Weights of a small masked spectrogram model.
Model: 5.78M parameters, log mel input, encoder norm layernorm, encoder activation gelu, encoder width 192, decoder width 128.
Rows from block 8 of the encoder, named by matrix and row number. Rows with one number belong to one attention dimension. Each number is 128 + 24 x the weight over its row's rms, rounded and kept within 0 to 255. All counts start at 0. Numbers have three digits each. After the name is the row's rms in percent of the matrix's.
# v: attention query, key and value (stacked) (encoder.blocks.8.attn.qkv.weight, 576x192, the v third), inputs 0-191
# proj: attention output (encoder.blocks.8.attn.proj.weight, 192x192, transposed), outputs 0-191
v.66 078:111136105148130131139096101127119088109121141097159106176120105130126120140132154111099128169142124122111131133096120171137125141116117119137155139158130110109129120110144159111140113135123088161151116101141155139122108109134137086076146098111117108137116150105144104115168118103154131128150093104148076134143119140141144119145123162148134153146147102099087111123146126155125118107162141157127146151137132146164144146103113134161165131123120082138151104164159146089129099113083115158151132154150180130228199100063140113156123153149142125120082141096115118158147102154140150108
v.67 084:148132093149136116122128118140152125132164121131120134145138119116118108132158123092096169071109141134145140093139155119155156119169127123139154139132102147139126157103114097140125098200134109136154117130109169105188138148116086123105136128120096135115162099136115164170122151097109140154114128120117156184091166134094075096107099093065175140159135110109158117172163133157134179120135126132113138152122133100144137103108120109127080127110080156125104107101100175137121119109119163130132124093128131085112095161128103109136147122162142110140125107126152138100124137163126100116
v.68 089:082114157159106106102172111140128122171159140127122119173119109091138137115115113151131103136129108153149133172100118130118132068105119130121095114112109150133135151108136152155074141130103140152108138066135153109140097107099139120143153074157080139140086124107156147134169110104124141155120130123142082159106123150119160128165162127100148118167162126146121125139119169102134086086109134162131147135125105113149133097108091122110126091130127153135113133147127133157105109071137154119156105126150128142112078097127126191112096072140112143099161151095123148117127136126165147126
v.69 079:141156124137126129108139126137100128148125147149152057127086086161117138133116106099173109128107142136110125101142111141128115100132124114124104127108109101131135187167121102116141136138118116103132166143083086117137176144139141156198180144141141131138092160131149132097118122133103110115147118137126142138117113139186100148067151152129123108073120139121144121112098182126078125133178153148147137156149145134094127121093104126124129113156124128140132094138130099155119143120126106124088154119135160141101122149148116126121070124143187100147150146120162119138079141145129123070
v.70 098:105130139136130173137166131123163106152158074171156138123096110126142151140109144108158099102104140155151099083120116136137053116074152183148161101128128075145121129152168116126139152159130133175131125123102101086100145122168144136126135144155138098166091124117122133122113105143159148144135109151108115143129103145175150150146133120133123129065139121101099114118124122051127139113133130131127151128112141152112119121121137126141166119086095121143106080149140133129108115112119140101071141125133137145129147145150160132127080159159157149118152174112098147130098140099114135130
v.71 086:147113137125117106138086157113108144100129104138165098136096147117125122146119129105085201133161159119119128125152125135144163107167135156095149113156168139123138143070118131110131113128161103143117123147139157204142127147164094093157159161125097120148140145080083149129122130124113108139126134132130178084169095121168107151101064124128123149119100144113144120124107131142129159119175136103110105090113146166121137112152136114128163119142138103108129134090159110119152153125110118140134138151100135130125157145170129109148086134155167121135144174148181116122181131128139115102
v.72 078:124133142124109102182096107117126110139097161114098087138156145119062157104131129078130136108126091155122121122138095150110102104093131153089091161101103180112098076166112119127144143112122159120122117137116120149103153115126148164082149156145133131070118130122163155132144118126087184116140148130138137102108100122131149109096105134149147082136159126124125085096136075149122125136128160111140087119105089162157142123124113165114131155119156144144118169151161111128118142119139147140132166162168131132143121143126133091101149096152126159107117138176169117132153136144133113093
v.73 074:146143146148113101144150143169120136123150110125143095171143087136125140110141149094116119116152147125126181100128086142082130136114133094138123143133119108144161088134119147119129143119131087102139095168131183172102143133186100106118154126135166097109179145129122086119150110119083119107115121126112169112142120103119146139092140117130126162130154121106148133145066163181102111077095104118123108143158111144125116123118144116130105082127149101099148113127126144151097086140112100111153126171155164127161163117157155121144128093099142153161146138139128165146127184120124094098
v.74 082:134131138125114117103127175105147120104132095097100134090151124076125136121155154096179144148123157109107109132173099143123108147133103120112176124119091137124123172131141103116143110122125164145155158093121138091088134081122136194118072161126119159106113130109092141133161143166127123138126108145111115120122156109112160124151137111105143139163131094171149151126152121119134125165153100111160162124128084116064117170086127100133142121099148122146156138159144133162108112117131117108109150168166112160083103147169130121095148139132096114137142135100081097139166117154135122145
v.75 074:124108091112138106144127146137150108091155128122114143130103139105140117142149109099100133123148129152097127143191115100110169145111123091111095150123173115131107175089111138114138085100173096106129104127110133112152160143138136083139073138140147104136177118146154107120117146124094134129161103131130153136128165139142116120128126173101144129138156125131151191156134137140120113156116221103117088120117132153080142194136117115107125157126065123135161126134150115151157159129119099094121118158113141116167121128152164091147113101139134138120138128128171110138144160114121108115
v.76 087:164133181118125103149116123128110099096134127084127125085118191153155147138100159125166077147104158102096145146161116164127099150093132087104122104114109112103114129187130100129160124105126175125132117149095129124119101120102135113101116143123178122119116089114134184110115092164110141143142140151099132154138122161163114158170129150114118153134134134171151156138129117084122132137124103137120122115153096111129113090096105138116140125125145155103120132146146161123109151148133132079103162134136062133131120098143162136159127139082122108134174130168094117151133126113135097175
v.77 082:100159114108130132107153146165152150123171112121106115131131162152125124145142167155136135133148160094098189139141157152113148158110147135139125146134121156129118098137110142089132122116140163151100097132143162129154107150139094068119165119104108107140105180114131119128135102137120092104160111162098179148138101137114157136103134166119151165105126180108128125152103138119156121121126114102141140116140135084153124080123126109124203123122110152141081119081115115084148089111129118140159103105143108128161162092102120151157144111110154134077135096099108109089095130096130140119
v.78 094:133138112130120137154164132110140095166153128160127110178158096159089143132108131129113139138110145108144151138121103112119140142123122152164146156142098136123163135104126120101102138120144114140081141140130117118133116143155124163151177094145102086171119129111174110126133139069119081126132110126187108112095153120104124110095115141141147101109132150060107107078105142133118185080100103091117101123112131144180147156152112129122111093155119121133133147113142097121158130113139120142113096154125146142134159162133065179154123105148155142150153118152132144153150102095148144083
v.79 091:146129123094157108138149152130169134101124127155123104151130161184125105146156097132137117135133112130195143112109153099097128173130130115108110119145088142146131109126144111144151078137137145137147111104102113136162121106124139147149134173158144107129135124092132075095152124140156134142115124144148084167157184155084141123112163078084132153158112125102125155130136138182162140141112102172110168117119158061147118131110128115145124133128134092182122110143115172103143164124110163145131135113115146118133141129171164139120118136135092115172155100148113127150142157142095150152
v.80 095:121132153156095149144104122128176106147132164084105180132104134150106152141140127094150115109139131137113111157093138130096142075116105108123102124062067139138140131127131125156173135134120158112165133117092112193131109130123106111138120108124179148090184097147139124103169122137110146141131169059119130131126097119095143146164121082125126105145167152138173149130165103136116150104123124134112136152155106114135156103175113133145117148142137127122138135108152167139111147137115091094150098077152113135130092126127137150117149111093104105113147118129126144151147111100146113160
v.81 075:101108156138109157097124106118166160115140128128158131122147167127121122159110109123154130152152137128123146095160108115098133113075123201199163115136112108127117093116169109121134153137148100125147121171119139127140184129144154130138182183115140100165160163135118139155114148132108151124128133134102157139144122091134118142127089144136158146122094117118073119147092151135122122132162122150112139149109131203147152097146146124104130120156119096137109104077137095091107141147134148102133110156114128147072138107148129135143104150151169119140148116139125101119111111175085108114
v.82 082:062124081106119174160135075124132142113146151106117127141134141126114166102121097152141184153149136137166147128087110141147116111122156124138110161105144152120135130107116135148084142172122126139112129181147136120157102141147144090090138139141130157097122147160107114153162142133130133070078108120108138103111100070120138142160103104174107093123106109119099143115139128100130115164130161093156103175105150174131169105117124166149159106124169133104076168089137127128148103121106118141133124123112133116145113124106108138081140132115110126090135142120132157138146101127122167142
v.83 086:113103120066195124096159160119150128140127128147161157133133166127141126147119105142136128146083061131115076100157142112098139125120144106115076109111096110133097132089135125121111114094118105160145132112103107112101101125117128108118118158136141151083132120055115123081146109111090144127128157120098109123147105141143181136146102134114150117152136136167120143163145104106117123132106112153113135127174144121093114171110154120152117126090132081171151087114140122150135127113095122093138117093184145167121150164151126099139144117099118139131111116113126139120111133137137126190
v.84 096:111140132129124172092185093126170090112090139130135142145151138166103163133131111159157126172126134134137107122130118125130102088143112119131130159054116135138124132140116135106115156116139177096113109076119119090141154095161101147116100138133121172187108112140143120122148115117139119159096109127122106183115140135113136064138139125141092136148145161168120151153128101088105110115137095134120134109148121094116108140107126176161128126134109121106134135124140079145121140081164165149067163125135133087099124135102117108127149147135105114102123160114143118165145098142153127167
v.85 091:183142140128110119125094152118139126126115100151133140147117099130128092151140137141127143162124123132153128106099143136115107125125166103134119153147147078125140102182083099103134086116184116065159093144126152126134133125091156122175100124117145106138152159128189156143101145159125150121127141143102127125133107114170122078118158111130109109118107106138148154086140167131135110106140147101118107143162139133125116173111101103086127131156108170109144129107121151110108141194097094124073157123115126129118056120160153105163116136125125121126095130112131114149123171164099123118
v.86 085:109088127125156102152119117125074175169136146111123146104151110107118176158097171154127193125133133133100163170120136134133135087113092108164149144138108160129122137101152118052089113156101117139132116106158105140150124201126110103115143126147162133123112108148102125117116124084094126130144105095155154135109110151151105151135115121150125132123118098107126065118173147131183132116152124079139111121133132174156140099161118161109114116131139147123107148113120138115167111112097137117122132118097111166124123137113098108152164146115132146105094105112137125107112139106168134090
v.87 079:074145117097123110146106124109099173088124144168086106155121129105135133134165076138101121156140133134115127183136124119104130117144124140151131168119124144136137176195077135131093124098199142078111138153108132108153128147127161154142108135147127157120127124147150145120127125144129145139146137120134111108122133142136129140095115120142125168123127090194099135099138105108103118100112113141148088098167088179091147129167112149097115130159126136144128153086151088149163131115093117093127131180143116137097127130105105161104112134125135150102143151121166118129119097118131084104
v.88 079:155107125177165119143130138170127126112102142152130146119109126155111109155098145109086140114151120129153172093107160158148124166129128092144120090142126104126117126115108135101145111140111119139140078109138175101151104139085096100124146145153090127166134117132108119158094142086119123139102138117118138129119195110138148098153087129102122134141117123100087166109181182150123146130112159115133152127116121106153155106131130117071155122139120083124150152140139140113102117160095116120106149083159109150166101123116128088163137162114138151137132144109117106117158127145217147117
v.89 085:129118147066143138150143118122103115180150153168101157193083112135122143107095111121146106110134121121140157141119148134129134100105109102138086167105148146137093129140128155130105145117154123122128097129138123144157150125165127106115105126148108132087118126150156111154125127123119129094129114098154150142109139078100133132124164113165155096130189131116178110148131126114105107160136160095097113143151138137152136118101141163133084100161144124117135135126127150115072089187158168131143109086108132112142090157119118113085147092169141121148096104158153113124077126160154124159
v.90 095:132109105087167153132108122124133116094099150161140149087091123166111143132110116192150101146141139119132123146113077128166148152131154155123080153077157128114105139128148111114129103138205119143101126141133134138107126132176153154093154106162127111156143150121132133102131126165155117105124139141146147095136161118137100163146133094173113120118082133126130160120097151135124119088086139087103103125159122163138131107142104117144125112134126124073131128130068155134146056120090099122091139096139106122136133135129164129137163156157136168159129127110100120139136104129123097119
v.91 078:130105125111174109141151148163120133124099139156135108099132163114119144105067115108105122128103101116127070099134112117141166146119126106113131137132172092141099121116166138084162139130123094098144128134124103114135119161136139138145151138188092151125096132118105132111126113132125154098140135136176173132128138115145099142169125129158122145150069136104125163117147153123110092164134148114154132150093148145091077178147163171117136136117136156096106126160147146122117177152124141130097084127154101128070154123172101092171146105127117098161116153133127118158143126116117142165
v.92 096:132125149162135142141139106135143164129106105137099154136162135147124124123157102083132170173108105127090136124147127143138106100143125099120118128110113140149159180123135130092126103127158125115121107147153140107127146066121109104099119174093146117141097128143105114159109154096124120162141133109158161150154146103095132126064127112149112128138114120182100125117137170140114170141156124110161079128177136102170116099132148139071100128113129086177161145113141123194114155152084097142115112159123119146114117132109119117123101139110088083145091119155140163130158114143148139103
v.93 080:071068137121113103166132082144101104122119137140100155128114118144152153102162117114113139113150122154111147127100140169128150108151137089119119135122117141176128153135135190140125145145103124130152134111118123200122121128128121107116121136107097135108122111135145150140126131148134146130164092107134140107120156098131155149140093116124172074136110126115145120154157144134195167098109117067118156159138140100147114098110128134119112150112153146156137167119109146179117091094140125104147136103125141128181117114138104095110184083123119129130143117082106165110174134083124111106
v.94 085:107105139155155088146119140098104141194118104131162119096131099120152106145074161138125115153111130135110160135149139138105134197129098129128155098152099078121127102109136106134094115141117079133103146153133119099160151127106136136155138087132141141194123084124137124108098167163116091098123143137158112112144139147123117148165103148116108140172117081106121111115141145086110105158102133129146174119112147141117162142150135109140103135118121131122158123133163139108105132167135160113154093124154091142100096173123116146170116139146148113146100176099111162141147175114116144125
v.95 084:170148127141151110102148129107065100120152063111158148110136124097156157115172151191123119114090147099132111143124152107104131166098171139100108128125125107154164157128130126152135093114128097127137108153108106134126152116139136127144084115125158082158132105125128158121119106170157161094135164123082142087143098099145113157157128153101121120092139146121142137115137099111104142089120142105102137123130105164099130151113123097139118108112160129130127145132094138157163103113120110112124140161173109142195177131128123118111137124152107127138168173128070105148138142132092105134
v.96 086:148125138120122151099148129111108138119127178113114121132145133165128092122111136145136136151115131139155117114148150137088116131142139113136101156109172124099120181115165134160091104123100149138123114149097103141144106154093163082099102113134114117072108153077156197133125152151125123098136150134121133114183134164147065150136099158163138099117073126150126112099131147179126082169161151131097142134156151109113088140111125126117135141153137128104143154123108117059131150149150084146129138120121104138138110103136121092098109131176148131097122117124119137108111164155109152096
v.97 080:117134118161115158092188083154105156124127125136146081121168125139122132151130124122112105172123156126169182124129129138111129133157093152148123096130108130158128135135123113104155114129078115145113132156136112115137168138144113092130062137108139145131114152109136133137152154158143109132125122121138126101100142076150123149124125126145125115148129094142105138147137171121146109150121136120081126172079126111112083175096165106136138088168146104133110132112144085177137069147194123160132137147129148099129104120089053166110109137149148106097102119121110142125120120132148135127
v.98 085:124170106109170115155105143094134099125088122173108182142135197150108154108100107140147162140151149135156118164118151129130149058129186147118134123110124106086146146163072175140105119114194158137137150124116097158114123116151142118105162095133135112149124143136143169163125166119096121110154113106119159142156119126120154116137129111156118137108122114099116119128141126138146107108118119081119133117162111134140170107127121113142144122122137129137151154102106157097108153100111136110129174131165111129189122159111163119129133145172155152130124130113179122147121085129150114110
v.99 089:120136176107148145131096202104119127155115120122115100120102102078139137132106154116134101136150123106137115134102100109128064135096114145124161160153096111115110102144113095164148112131167127094154110111121148112148154101155167126130123167161103120096146158133147135146096159137124134109110122137163133140110136101118170123128126133154113106142134152113139140115142123085146122109087135087086115142134110116139149125157133085111170134105129133089124139167123173123081147145141080145108095118154164107129126131093136057121124121155160170196088143147111111153120129145128106139
v.100 073:119118103172099111096154143123121117118103128117111117091119080108138116129130104137087154129159124150097131143178143109104124116099099159079094104151127087135132096145158120119111121119107099158138143134128140102093218164113155148099114098142205141141103112084134125121137118139123130154107125134104100143100152137110149175176139139139142132089113109148124102122095098140131103122108132102144164128142168140121106156088103113096095171122101146145136130121118115170139113130131117095142091122140113136185123138126137120108124130105072113118127150151089135109098126181129115141
v.101 084:108084141126144154125120151118145078120097162134170119135137163128145122121158102107135122132144139139112122152148105094084145132138132100105141123100088138163108124072130075117136132099093154161182158105156091153100121111129141163093145180121121127164170104120099104105166139154135157130126149122111142132157134155089139145162121090143131108134133119147135153143123126096145151145130188150120105136151130122162126102130136058151095126115109163181137114136118125156147140122119123096146135173126126127095135142153166083087150118121104114174126127146097106137132100118101151175
proj.66 085:133097122122147107109095157087149190103117092125115141152157164138148131123169120118125153130149141119158116174148145158115129157151150131146107119065136106150129092120173138153111111110156147145082064162102144146073138107090133130145089165159111092139151118140132116109114114125157127133139166143153147171145134104086110120126123113137125094108118153140130152149118114131083121153130120143138104127120147112118103103156118135140154141097128104137081093110143146124126111136107107118115139118121078119151119142133151095111106107129104079195138146158158133127092154115192096123
proj.67 090:135143182104124142171126124098115141126128102128139116096121115109137169126116127126162133118140135115110105154144112115121155171119063113142174132170113114128092169090125130184163127137115132151156138101099139122139127128152098143174152172127160094109145149141131076142063144124115131091126130161118137118122107116091158119148112134143125105115119109109072099113178132138174106091113127101104110097113100161124126139138141112100091095110105096136192118135128131108151147131108103105128135090151131135107122142179141099170133122108131123115185108152097131133120119128124176158
proj.68 098:140146131119115122112101134112124132089077099127149107153161190129106118106139096066146103153108126123114109111148154151141110193140140115124119122135148136128084085095161073123155147143109105135138116125124096152108124127124125131098125135074100097107093084146129121116103168120118107135112086156129143151139131118123135120174133128122127158115124093162124139143106113131126131149166100123156156122168143152153083105101186151121133117164143146111118148136132176108147141167131151166087110112065114099090130151150151118127143178118138158106125159099140125136121149135101149166
proj.69 097:169158113111061077159074113123140115124141158096146101136121125118124103146135135146121119116104085127120117073132101122109113091134120113132160123091149125121169153147140100152111124092087123125103112132089146135099101076122122120120148070105120165131130131123120093104125108131117158113077152116101171114135117123087109105156091127084165111133108156153153157162131074109084110123101116124120103071124118147150144132092098123101095108114162105124080165108120099127154103145118153111127106126121102161130098167103160121122105140120122105114139127129120150109154131155127113137
proj.70 100:119109150110103091121073101105121093129089163057135124188157142132110142116105144135110125161085115127082153123131134160136140122162137126107088145084144157095128102116118115128164158085099148091099136115103108156121112111141168093108088133105133162134134084137157116117160114150136118153155156126148135089152123109118124135158092094145128137135130131142093145135114125113101165093114179141128124100096116128104124136111156097135130110147128128112132174095119085157173102150124112117129124115060118148136144165114084158127122123129165123095111143117138151101166144118126150126
proj.71 095:155136136116110143126111128173119165151170152123106137084152120162153103148110138129163126114127146116134129193143097113153129162104112133145153125130112150139152135129126156120074126109137157123159110083157103119159113146095101152136141152146142149121193158100165155123123148123091137111124136180075087147133115177108132105121136133123121119140091127083159138141179157155118156121110104130133156125123115122123123110119088127111083152140122147137110113174098116134159170135145161097153128134175148116091112168165092131127129138151138105175163114144097086130109110114119094107
proj.72 086:148159130137128113082142113127098136094157123168134094110155094133165099094132159169156100139152089152137123098080152101113160129102096104117109112129143103122139130083168110151126099120145152108106141129122116109135118094119110149135134076109106127121171136123110136056110126141130146109136123124124146112137131111168055111187136118128139142108108130127149196164089133138102123083093101094131178148123165129106109148122108124141128108143120148151090142129100139133115113145145132138105118060122105107140162117126144109109139149106125115119083136122095116130176117103143111155
proj.73 083:088126146104104120123110117149109172159098134144102094092119159138114109091112113122152129163147159119122150173119210138101123114144129163132125087144148161145090104137134160120108107119106137096096100127132105093128138134143088144081144128140130125144097130122142101135135130143143118141114206177145131146134103150147087119130131151079107147133098150157143141117147114180105095153147118098114133131115086144134112140108121116117156156159125149146139133113148103091098124099128184126085123157113117123122138103113091145094091169145159141151120116157122134131165088180141141128
proj.74 084:117115122131093140137162119159114145101102110149149166158097082142146119140120140147110151137134103129132145149110142111077086114113142134123124126144079111124171104191103146142164150140101130119143150114144150122134134174147107079104152146073115136123137122126163153108163070111119151136144148132118121127116147105137128137130134177068167167126095142143097103133119111117145104106128118161110095119131093109146156168135117142159136128179100143107149154112118150121148118120135164103149165123105149085123140093124144133135076114112147125119116106144149078169067112127087163141
proj.75 081:113126108159147125135124125134143170129172120174143099115097102174112140112124113136178098104104091125119096140101113115146133122123123118106124118081133134150168181136141122147138136156133124110170147108112118137125115085132148164078127172084165151149151154106156143116123105107112157131171150157154127145112084169141148142099122129130147140114087127119149146116131155110115191151141125103101184085102151109135134112087129148144136146162146069090080101126120127138136116147111118104141147086159141151140110140087144125146135157103135120099181150159139150125133133111092120102
proj.76 093:124106109107105127133168139161133164139098169159150086146168086187126157094168149195099150121121128129127136110104158118102109121149151128093130150130111126158121097139111161087147111134129135110162176125109144104133178125113155093114122096115135128122126126086137147148150110100106114085144141100151126127149108129186136134138144152125121134157166152147134141110145154115098090130109151120105134139103144120118105143119108134118127114140120182138084185139150165120150143142132107141112090125086135136134137138165136141106123102143150163124052104121171108132151096131132165095
proj.77 082:105171086127179127132162152137102146110123113160143154144121134156112167100128103087109119121131174094138121139148109125139131120128120166127142108186090081141103129102150160091094110100127126125115112116135136120098150122099154136154133156140200090145146162121101127141115134108146137143132110147124079139109102117125093129084128105110142107136139123114097093106144176137080146105170105111127133126164109169142087142083109077119155122146121117120138078139162150137113143136123140160108095152119151118113134155158146168150150153127112122126083147117149107175109151157158151112
proj.78 100:093141117147125149108075083127109150164151157111127156087123186138110097102093158125165108104157139153120134135139138130153117120102118161135097078129150184075127119133150128087108135136095118128084105086125103137129119135093102120123136110174136131115159157167112135134139130147121128132134127181079146128107130134134092119157126105121148145156129146167140151145140073146144141128156102135091146108136109144122128082123174140132163142107177170127080131141126150108102143138156135147136114123132103143107074123113147111121162119118164129114140104118097181114139121170102098132
proj.79 094:055143135124113165136111144135119136106119133144142141158125131118137138125154147166112141130123150161070107087120131132085100150141109100140157133149157160145145143094101159150149099138136107148127101189104181163121163108137135118109144142125121114119099072168112136123090117091158132099145126114192108094097148109130140119117128106124103128140122137133137083114142106136150111137146164127100121145137115128112120137157129159113131176123146135123142130151135131100119129124075090148161169132086135154176088101114113126105090097111162154089131175121110147090113110114141166170
proj.80 097:135157134133142122133153126111147141135107116156128081147146140113167128136100137142134134142121145113111114092112122136142136148125124079124158133127126101164124123159118143113143110128154123111155115169122119094140177113109119140151130115153160091150059094113133094142123140100071140041122131150124173169135135107192146142139116184121129120111069127130112113112180144122157110137126147107124160129077160142108110156079160132135137117110126147144120171124114131105119147119148108190117157137097148150121113120099135074128103113133118122155108124110177150112112154086132152147
proj.81 080:126116106112107158129145052170083104145131154093085134159121138118148116130129129139080130095127101113142176133130130153153126126124112129137155119072157148120195140133153157139122146108154136174084125108113104114116144183166152138128115090133144186124123157109096094149142163162126164158118132157132162093133131133123112137146116099092116104140159149115126155154127136131135149085119147169107092103122092148144147111130105113128079127139119147119143094109133101160120104154156104139108104128148112158128160142120106157096145118128133119119116127105126164056146136135122095122
proj.82 090:122123175108124059128106130138122092062092119153121190125146094112119064151106103089129087106089161112110107163144093157142116116140082153110110132120115114146142126116155116116113111095146085119092116071143120132121147101119144187141103108118120143166161089143119106126152172125128110180126101107143138134149170154091110133142154114159166123154127141121128116129138130139130109117123106141125165105167122148127124164136132099149167122120116108130170125129119155138127140126181132118100114141159140101138097138129160113158156145153113145150127103093091129137125133153135098130
proj.83 092:157154135141123133151142112134148122105127110152136102136114092142106130095143149163151123163096148081108163122093097128126109159113149136113121112180144115125156127152139151144121140139097151124104109178095135090109138160125141085131130153101147089147110099131175166111148097145109130079173100145129133124124179106146148101145123103146136109090098100082102104115117113125136130145147171099132114157093157112136116119134158105116125175109113127128141145097105154101132133126102103172155180121095129082166164111103130155128091135119149110125128147146168133112070150102074129099
proj.84 104:170121129135097134143106161113158086099126136101155154127088068094117130151171121106123103144130107163096140079104134111121086150133146143107080103126148125082138106136112134142186104126089128108117137133139128174106142121141152122117144100101157108151126137168083132121131099140134123122134147113151127119135139119084181145131139131147163134132093098127086153133125137124099128145100176132129159139092149133126094115131155136145067095128097125138144151133090167139142153167082096145126171113132110104102084118112165076141138100133106172137157106130138114147100131112102121126
proj.85 089:080162113148096098165152106119119120148153148111150117124112096143113148118109125132122117121121098142144108120114154099116123083151071114125089179091133156135098146174122121117129120159100110131097149139107128068156114136134118152085090132154173144120094125135123102138128120120141110136117167120108131099111119139131127132090112168094142133133159161114171138145104128068116131146156098143131135116090111111125128108139123148093091130174182088161076139139130142129113094139132165070152116117157117082153128150194108120103105092129121155104106116138153125120134132120152137112
proj.86 092:109136121150161120147130128121122082116146146147080116110181112141138146121111126116174095114093174116164099148147132108142168153131202150119115134139090089135113120108120140151094165139152165091159113157124137102111108100108086166120121133166135116118147145130152133182100130136181111157100112129102103128153109120088128118144152128136106120113137092092161145140122133138127106092090069149102113133145106165142133146119095122147137123132101129102134096123134103151153144124171113116157108122132169068120134187142148130141135124120147082120143148115080133149127098094116132111
proj.87 087:128120095151104145120169123154148125137178158165122130109153114137105106126150133113156088091163115077136092090098061125112146156110121130175118093062144129065159139156156105114118140115097125146146159109090108093154113068136173137128177113083097138155138157124136118106135128153119158157150086128077125128131124113117145143110123120134144113118142140142137162166124126133166099136116112156092134154130122148162123138120139119160150142134124131100098103152123157135104101152156142109105085128140126135137139162118139086153168162152108133110124132099122117149151138160128117100
proj.88 092:122176129092123147155139142092130149113118108091141146113123100150153135094145120186123146139081144143203133212181145129117152137170125157108136097124099148147106151117103110105136148128108134099148131139138122127141144132082067177103120138146162096117133133135124161209111112145131142099151119147134127123126097123154128172087124121112134139130154123126130121112172130107132148119106090134146108120106122092124119121122058108131128136121118131164122116130139149154178142121103133099129140151135126111121098148197130142153144100091129139116150120139120126128079127137107131132
proj.89 085:170145149132123146138133123098134118095153107154119115120111154127131142149114112116130135165146151130137094122067147145135126113134155135094119144161106125161117136163117081160185128120136151074108147132173135155124107114108156134126161071106133116137116155106093153122123153161122097104116150090111133120159092137096121144180118112147120189115127129121114120125105140097084135180114106082157140152109145153099122111127135092152180125156093103165167139105115095124116199117116133127122066105147099107105080126116155145133120122133137105119159136133125151149140140136110091134
proj.90 106:134080073101105079128119107128145141146125158130084149095137131111079124116131134115114098110120145169079143158142118137150106130122123138116101133144129124103137115154094135081120115120141095097119135043111100089154101128102161097114124132160105105108102137093139132161149137124123111148111124118095134081130142142138148123070163083148137112153163111151123123131163085116120135142092127100127132085116120192125121092130123094127112143139091139154123161097129136136091148131146156117146109138135098144126105141130108082094127112117108129128075099101102153108138122111072149130
proj.91 085:156089115130127116150081084154154147061093169134117136121108093129116109170113137150109146139070101132089113123095104108135110134117143122103067105137136165159142143147100126139126115094127135099116183148139166133133152158180144145120137141097164118135143108115162160168117110166107102107158094120136142142141115148130122099116136142101118075122106086086122146121116138126126162139099137178119156178121138144151176113163119134134109165173147128156146111142136110148134110146107133096139133143124133130162094142131125151109137148132149079106123090143116120114152103116155137091
proj.92 101:131109112145105177104137104128122117114151147124144154155099102100122133123089164148168128096174097132159134091136137092114167097139165119136123105140098159117125141151116161140080121104079112130125123134088097128127094109109080180086151145098106128133120143130117148130132115124115147112111108170108147121099144122112090141123110116094151122135082121092114137142114123127154110137135110113063096158145108078119093149130106128140145115110126113125157090129125125126099089097125140143138139168131173082126122095123158107116098109155177126113171144145128085120086145144077083126
proj.93 090:157132125127159147129113159111141152109161105112132159113158142140086151113110126114145119105130168128165121153145141090153138141100164137112126105144119135159116078100144088108124132121140178096211125140185091110140085147111086150132160101100175126138147096118156150142098153100130117119124130112110102125141107127165087159117148107108101163113095099114079109113148170110144122138100142093134129123129138134094122136118112113158162142120114108125144170101128170110121187101131150169148138136099156074087100145128113131156140122125135096139143139121126152136115102125106132166
proj.94 088:141122184118170122167146081143138088139123103112127124161113164106093122116166112122123154130121110094135173126142091116149126102150173119121101117123142142140087157142131128085109181141143157124139101151159151162131099142122111130093119152159104125109120120107178158158157125142132128105118106152101132092141084099143161102139108158102100149141157108128130150166130120155151128112129080160137070092123114121156148122147158164137070126144112170112098139146152087162146100153145118127122122122087132091120147126169093160122134107091153091102104122112117126102108116126155132118
proj.95 088:151127091146095063117122111175138150142109139183076106165116177161122164125126120109160136129161109122102134120135113139151100087121144118142122140071152138146125091143116147103127134143110152125118144117155116086127122144075127093075143121124103121131137158083158096126155132113137142147120118094181108133150134170152134133130134156133122100129175134143118100113157141183173129152132155122127095118091125118110146168145117122111149164153115143135106121116152120066119107168111126099156137138106097128131136115143097101141113118086122124145090129154150154110157127172108151092
proj.96 091:116121140146093082151111149117105121163106127126133157130115123149116093141114103127159116101089106133078103134115057128144076118114137092158169154118136131132181090136120096119153106140089104122154096118165149106090160090121152158151111101127092140135155127138119158145126100132138160117132130097146134117101140103127143136120139116137149097143135119118169176117086080117128133112140161120129128134142119095130169125166127113105086160119169110157082128139126164114123123137143161114148108126118126099134130150184178100141086067087126155132160112166144122097139136119136128123
proj.97 075:156150105065111112141135180110158102108116086114135150136110082145080118153117107135083113077122115119135138095152112106160140101126110167178143121141131121137151111133117074152127129088160154144116124140150127176120162157150100155140171133112137147178127131126116116122134118149156179148117144117135174138151134138126091201144102117102137153142120143118115090134096144108130122095159148109117106150132106112187142138127130151113122127127140113091124092131121114089139157129114141127157099118112124148062100139121166131135102107123155126160134133127130120087114112147157078110
proj.98 080:156128143135096125129123073086158145148175173138096121152107150158111189134166118131134141145121083163124103114142105123144140155148134115126126156133152127114098125115114121103144135114108130117116105107142139086132053110069093128079147153155159091069141151104094118126119119107137089127122116145153157104130144102083128120111142103204111128104114116133145153170126141171115172115120102107117135130110138147136148097131105098149094101136126129168132138159128116150183136122134133140128092120164081143131111137149134098144129112112096116150106131100140151145142146124099134154
proj.99 089:186143147123120127118139070095101151148121166135126120108111101093136136121123119172121137138126145157145171108119140158123118098122108108128106137134091133146153151126123111151145155125158097127110168168128167151095156124149103130087140110134135157167141162153120129098160148157152132127142134125106147098175107128127137119143135136130116149146172171118127163114101131109125167122057080094152120123105139130145160094140140120140087133138099127193098152079123132120177119139132170116108126123156155142151120122127072153098149069107106116145111118105119126146089096149095144147
proj.100 082:120126129154120132129130112133159132132111115168109124166138149104111098161125127114133133124117154147116177102111164099169090143182126117138109158098143112158114138142068111099136124153104169114156110083140150150163076134147124119109106148112139141123112116139087112117142138148135125188101137137154123081156152116140124125143109139092133164141151113141130134085141129116115065112173119159170093135156097112111113119155149168140170152138098137121144104126138095126127122084106145132118170130083124112084178144137094155090140139104159155096090154142135092103158137130111121150
proj.101 093:154123165099139139129151118188080115146120105146145069096114096081079127093106147142099129128088136143124141135117142136129120145127130073060176146106138142167151114152136150122162144176167116118131100121108102132178155138163114135155125125083152110156149136129132148099127120095130155141123130147148154114094150131108127136178122114122103151117144130113127127090168115129145133131142179107107098085124149134111134175137111193151095125096107105116110130095101144114158127134101116154157171109101154170137143094108099126117116122104148133137135127126134107129104152126113146152